{"encoder_expert_mlp_ratio": 1, "fusion_encoder_bias": "none", "optimizer": "adamw", "batch_size": 256}
Rows from block 3 of the fusion encoder of a small audio-text matching model, named by matrix and row number. Rows with one number within an expert belong to one neuron, the router's apart. Each number is 200 + 20 x the weight over its row's rms, rounded and kept within 0 to 999. All counts start at 0. After the name is the row's rms in percent of the matrix's.
Before each expert's rows are labels from the 100 texts, of 14848, where the router gives the expert most weight on average: "tokens" is the input token at the peak. Only what is clearly more common there than usual is listed. The data: simulated sounds of rotating machines with and without faults.
# router: router (fusion_encoder.blocks.3.mlp.router.weight, 16x256), inputs 52-103
# up: expert up (fusion_encoder.blocks.3.mlp.up, 16x256x256), inputs 52-103
# down: expert down (fusion_encoder.blocks.3.mlp.down, 16x256x256, transposed), outputs 52-103

# expert 7
tokens: "quiet"; "turbine"; "speed"; "and"
router.7,110,204,168,197,150,202,228,234,231,207,161,147,235,198,205,210,198,219,205,218,208,206,204,217,190,231,197,238,213,187,197,206,218,211,223,166,213,182,200,203,201,185,201,208,249,189,182,212,179,178,198,215,169
up.0,080,188,196,206,224,191,200,201,186,202,253,195,212,229,177,189,233,229,170,173,229,182,209,163,176,185,216,199,203,206,176,225,185,203,162,233,182,174,200,226,211,199,175,179,201,199,211,200,221,195,242,187,202
down.0,078,188,198,212,187,190,234,222,208,189,216,177,192,207,148,238,214,192,189,172,199,212,211,170,204,188,192,195,214,222,174,200,236,211,187,202,182,212,235,191,215,207,202,246,196,196,174,203,185,187,157,242,189
up.1,069,218,192,206,233,194,209,186,169,184,213,218,192,212,202,198,223,270,226,177,205,208,206,183,227,182,207,202,184,228,179,181,204,182,183,196,194,204,200,216,200,221,203,194,193,204,200,219,196,204,172,205,197
down.1,070,204,188,219,167,251,222,140,196,189,163,187,188,218,205,216,223,211,190,206,189,200,212,199,189,215,205,217,190,210,180,189,221,216,171,201,201,199,224,223,206,215,191,206,199,147,164,187,192,211,191,186,219
up.2,121,202,198,206,178,194,213,227,201,217,198,221,186,197,213,197,193,193,214,223,238,195,214,193,199,204,193,199,156,200,238,202,168,194,222,185,222,200,178,232,171,177,163,205,213,232,212,205,187,202,227,190,214
down.2,116,170,191,215,242,202,210,201,189,217,214,197,201,219,157,200,220,204,189,187,212,182,177,218,176,168,167,220,215,192,193,219,213,222,200,185,195,189,219,212,222,177,219,186,214,190,184,215,195,201,221,176,161

# expert 3
tokens: "with"; "fast"; "slowing"; "fault"
router.3,092,202,209,208,199,191,209,199,185,194,199,219,199,217,184,151,207,199,199,219,187,198,164,199,176,181,200,209,175,211,198,199,187,191,198,189,183,191,172,192,231,193,201,177,195,230,170,139,207,176,257,159,235
up.0,098,211,203,231,197,170,207,224,194,207,197,226,177,229,231,182,186,211,207,211,189,188,214,176,208,188,206,193,165,179,218,168,172,202,196,189,212,215,196,200,207,219,221,192,199,232,230,191,213,206,223,205,208
down.0,113,183,210,229,190,201,198,195,196,190,189,211,180,173,227,228,199,183,168,216,203,139,181,194,174,196,211,201,189,146,201,172,200,197,217,170,198,184,213,193,199,183,175,194,164,213,211,209,238,152,190,225,188
up.1,079,221,191,236,196,180,216,193,200,226,197,194,172,211,186,180,213,176,205,215,200,195,214,187,186,186,218,180,206,197,227,184,169,164,190,193,215,165,207,191,172,191,188,192,205,207,210,176,233,202,229,176,180
down.1,091,206,186,214,152,213,165,187,191,179,190,209,195,195,202,243,169,183,163,216,187,137,196,182,160,200,199,206,197,129,196,175,220,193,204,198,196,198,208,190,227,199,175,173,186,208,188,201,223,153,190,247,184
up.2,101,203,152,243,184,179,223,183,172,197,194,185,215,229,235,182,221,203,180,212,195,171,201,178,195,182,210,211,199,185,193,173,181,196,184,204,227,219,190,182,210,204,234,203,222,226,187,177,219,184,223,209,207
down.2,100,218,199,229,206,190,155,168,189,212,192,167,181,209,185,208,187,182,180,169,186,150,217,210,180,192,181,194,185,170,226,164,197,145,226,181,205,186,206,206,208,191,172,220,142,211,220,219,203,146,206,196,189

# expert 11
tokens: "up"; "slow"; "muffled"
router.11,100,236,148,186,184,205,204,232,194,206,170,196,167,231,195,219,206,172,188,155,192,203,217,169,184,186,186,173,221,227,188,168,200,171,218,214,163,202,195,225,136,232,254,227,203,196,206,201,176,210,218,188,229
up.0,127,176,200,191,225,203,219,185,187,202,198,181,206,215,176,211,221,211,212,192,199,236,211,200,199,164,202,198,200,218,159,196,237,216,176,193,182,201,198,164,210,214,212,196,218,221,203,171,214,180,205,172,194
down.0,116,209,179,218,176,162,223,192,224,208,221,202,217,192,189,187,198,193,179,182,171,240,225,237,217,217,207,168,221,213,178,195,177,160,203,192,205,213,212,179,180,237,198,203,198,197,197,199,211,188,194,216,230
up.1,063,197,237,226,189,189,210,156,193,193,224,196,200,216,213,209,204,240,218,222,226,191,195,202,203,212,194,209,208,176,204,175,203,214,203,165,215,226,165,176,221,222,212,179,208,189,190,156,245,144,220,198,147
down.1,064,173,222,240,182,216,187,214,196,171,197,206,182,210,211,209,199,259,216,183,177,188,179,215,188,238,218,206,181,205,207,206,180,187,230,186,197,208,169,202,172,200,208,211,159,188,200,173,216,206,191,180,190
up.2,083,187,163,194,193,212,187,193,185,213,185,206,206,230,228,214,192,247,215,180,203,214,161,179,224,193,189,225,192,203,194,207,218,190,233,177,206,188,190,222,179,206,173,152,243,199,170,186,235,204,226,198,178
down.2,095,199,215,226,213,208,216,200,161,225,210,220,221,245,203,198,229,231,240,216,200,241,196,215,200,160,199,188,185,218,218,210,196,161,194,195,199,217,190,216,199,221,200,203,204,219,206,192,222,229,226,195,214

# expert 12
tokens: "speed"; "leak"; "knock"; "fast"
router.12,101,217,228,183,160,232,210,183,210,210,216,233,189,197,183,179,210,181,186,182,240,188,196,203,193,183,225,200,179,164,206,211,183,178,134,214,214,193,173,211,212,189,183,196,165,207,185,178,218,207,216,190,198
up.0,088,222,204,233,196,202,192,239,189,224,191,220,180,232,197,187,180,226,200,196,211,172,220,189,191,190,161,247,165,198,244,168,227,205,193,194,216,216,196,229,184,190,190,211,230,216,215,213,178,192,213,182,201
down.0,087,153,217,184,241,169,194,217,204,211,192,206,202,173,164,175,212,189,178,198,209,216,190,207,160,176,211,210,222,221,211,232,213,203,226,240,200,179,174,218,208,171,192,203,232,211,191,230,171,218,204,164,181
up.1,103,236,184,221,237,205,230,198,186,166,175,183,210,195,186,155,179,216,218,227,142,220,184,216,193,200,156,211,205,224,185,190,204,202,210,208,212,225,175,169,186,209,195,187,240,230,199,205,181,200,193,175,179
down.1,095,198,179,185,184,235,212,197,178,233,219,203,206,169,183,242,196,242,236,183,214,191,181,216,135,177,204,214,191,188,189,187,220,195,214,183,205,201,188,194,227,187,179,203,214,211,205,195,197,186,180,217,155
up.2,103,177,222,227,182,217,168,232,172,239,219,194,173,197,222,223,156,203,187,223,214,162,195,172,240,205,206,164,192,183,212,181,195,184,209,219,217,238,213,213,197,205,204,195,192,229,209,206,154,200,174,211,178
down.2,108,161,177,183,213,199,201,159,212,229,208,222,229,171,220,204,225,152,176,240,228,206,162,169,213,179,196,200,212,165,191,205,220,193,167,212,194,182,188,179,214,213,169,203,208,194,176,232,172,217,208,217,204

# expert 1
tokens: "<end>"; "a"; "-"
router.1,094,232,232,206,190,175,225,210,219,185,175,217,225,170,209,246,185,159,200,208,234,216,187,239,203,225,197,195,210,243,183,209,197,177,210,218,176,200,203,165,177,207,240,160,207,186,213,199,187,231,206,197,195
up.0,095,162,223,178,191,181,200,169,181,206,236,192,181,217,174,198,190,219,231,163,196,186,222,178,190,232,193,226,198,228,207,228,222,197,216,196,180,192,139,204,203,235,207,200,192,204,221,234,184,245,179,225,213
down.0,083,220,197,231,240,159,207,193,197,190,207,212,197,195,189,195,218,218,216,198,220,194,212,198,191,175,197,181,215,211,219,222,209,204,232,248,197,205,182,192,187,212,224,176,205,197,189,226,206,214,216,175,208
up.1,094,179,223,202,181,220,219,189,186,196,192,200,213,198,200,223,171,216,230,248,182,248,196,197,182,213,202,238,212,183,185,189,216,218,212,148,194,222,206,186,175,188,179,196,210,213,168,192,193,163,179,202,147
down.1,093,187,225,194,199,216,194,209,242,204,204,183,193,241,151,172,209,212,217,189,176,243,201,237,186,189,179,208,205,225,218,203,213,193,215,177,203,192,172,206,200,185,202,138,212,206,212,198,218,221,236,169,199
up.2,072,180,202,167,198,225,216,190,218,204,192,176,234,214,228,215,182,229,229,248,185,208,218,207,208,212,170,214,217,163,210,190,184,250,223,213,222,218,168,195,170,185,177,228,193,235,213,178,201,204,211,210,169
down.2,074,241,196,187,190,207,201,215,190,181,188,169,207,172,171,184,187,212,209,207,193,235,201,217,218,213,200,170,221,242,209,155,199,210,193,209,176,203,191,212,207,200,177,232,213,213,238,161,178,194,169,229,264

# expert 4
tokens: "slow"; "a"; "reverberant"; "no"
router.4,090,202,216,235,193,187,177,188,223,220,181,225,211,179,199,199,251,195,221,176,191,182,194,180,233,206,202,195,220,206,205,216,222,145,192,201,160,186,191,220,194,222,212,240,179,207,198,205,204,210,192,207,205
up.0,141,192,185,217,159,195,197,201,192,218,199,210,211,181,215,242,213,204,219,181,218,167,202,199,192,230,216,213,169,190,190,189,201,188,234,163,182,185,192,205,237,203,198,224,212,195,204,196,165,199,198,196,229
down.0,156,200,237,193,201,193,206,240,191,201,210,220,206,209,224,189,218,166,202,220,204,216,218,194,200,203,231,170,218,178,193,200,186,182,168,227,203,215,222,188,243,202,224,234,175,193,197,202,169,205,206,231,216
up.1,070,229,217,205,218,176,217,196,190,204,194,195,183,194,214,189,205,195,220,188,205,196,213,177,203,183,197,214,229,222,198,193,212,223,191,218,185,218,200,217,211,228,215,199,208,210,187,240,166,206,139,222,204
down.1,083,206,215,160,205,216,174,222,186,190,148,208,205,207,196,189,201,168,205,211,166,197,181,215,202,233,222,173,184,178,234,183,192,209,223,189,159,252,195,216,185,202,213,206,183,201,219,208,168,211,169,214,233
up.2,109,197,175,168,201,204,231,174,190,178,212,202,226,214,248,202,213,229,223,208,228,216,182,199,178,182,220,205,202,194,158,213,212,237,188,181,226,227,199,181,199,199,215,192,246,191,178,194,192,229,194,185,191
down.2,113,202,252,195,222,180,215,219,145,199,207,175,210,183,188,227,197,186,217,197,208,190,236,205,174,205,201,169,206,215,185,181,214,204,206,199,201,208,226,216,249,199,217,243,201,223,228,274,172,198,208,238,229

# expert 2
tokens: "<end>"; "fault"; "a"; "compressor"
router.2,106,191,195,208,230,189,198,165,200,176,200,164,156,207,181,197,215,218,179,206,178,217,200,201,203,177,172,198,177,210,186,204,197,225,203,216,211,158,169,179,169,224,213,188,202,172,237,194,197,215,213,213,196
up.0,103,197,184,182,200,237,199,250,214,210,217,247,173,196,191,191,187,201,217,204,209,169,186,216,192,206,231,183,216,166,253,217,195,234,185,192,193,197,176,199,196,200,189,206,210,194,168,200,194,213,230,186,192
down.0,089,168,173,219,239,193,221,207,176,205,222,220,230,159,241,199,189,169,216,202,218,199,228,177,208,196,219,183,248,219,176,192,227,212,182,206,178,221,191,161,204,221,185,205,226,190,180,201,173,208,181,195,203
up.1,072,249,184,209,191,227,236,229,216,183,186,222,232,214,219,199,207,203,167,189,233,192,214,220,167,166,211,212,202,221,212,194,202,214,188,212,166,244,233,234,214,181,159,172,213,194,207,192,215,232,198,157,192
down.1,088,223,179,164,205,221,189,193,190,172,213,206,186,211,190,189,266,202,232,194,194,202,197,212,205,184,232,216,208,207,212,180,184,222,209,193,192,189,197,193,247,196,188,195,225,197,217,169,211,192,203,208,234
up.2,133,176,206,180,176,188,156,171,198,194,217,178,153,189,176,185,231,179,218,202,187,179,175,209,193,211,223,176,207,169,208,227,166,197,200,201,197,164,168,203,198,191,172,173,167,180,216,210,194,213,187,214,222
down.2,145,211,202,232,188,187,190,197,200,183,190,181,182,191,219,193,165,176,174,185,177,175,186,195,219,214,168,217,169,175,215,172,183,184,229,196,237,185,185,230,190,179,176,172,164,212,238,204,229,207,217,214,203

# expert 5
tokens: "speed"; "and"
router.5,090,154,226,203,189,217,174,177,190,216,203,211,207,210,211,227,218,195,213,213,253,197,185,194,210,190,224,213,234,181,208,203,198,182,177,192,162,196,177,219,225,194,217,213,168,188,213,163,182,245,177,185,215
up.0,157,206,185,209,198,211,187,178,169,148,185,218,184,206,207,191,203,217,213,207,178,195,208,222,170,165,205,223,163,187,220,186,190,204,213,181,197,204,173,205,198,178,160,166,193,218,215,189,209,202,215,187,155
down.0,170,179,209,194,211,198,205,195,203,185,217,200,216,180,190,194,243,164,176,242,210,209,202,160,189,177,208,190,235,217,201,232,215,227,201,233,165,213,214,207,199,214,206,207,195,158,159,232,191,209,192,205,193
up.1,097,206,199,221,208,196,189,216,172,218,183,226,182,229,209,161,193,228,183,210,218,204,173,184,180,188,201,185,197,216,201,240,165,171,211,222,217,228,189,210,191,220,215,238,217,208,180,170,204,212,239,167,167
down.1,086,194,188,186,174,196,216,198,208,185,193,224,213,197,221,236,213,220,174,233,237,194,142,166,222,190,234,217,195,167,187,202,232,195,195,193,176,242,255,181,226,222,204,224,199,157,168,188,174,178,171,205,229
up.2,129,187,221,197,206,218,208,189,196,220,201,229,210,189,212,230,219,163,222,223,201,206,219,231,203,183,197,167,216,228,225,238,197,216,184,186,201,217,216,195,184,204,190,229,186,199,198,211,179,230,206,185,222
down.2,132,223,184,201,213,218,207,194,204,181,212,228,191,243,193,182,206,179,220,216,169,196,191,220,208,199,232,185,198,186,182,183,208,174,200,189,204,176,194,185,169,191,169,200,148,211,199,174,225,183,225,216,215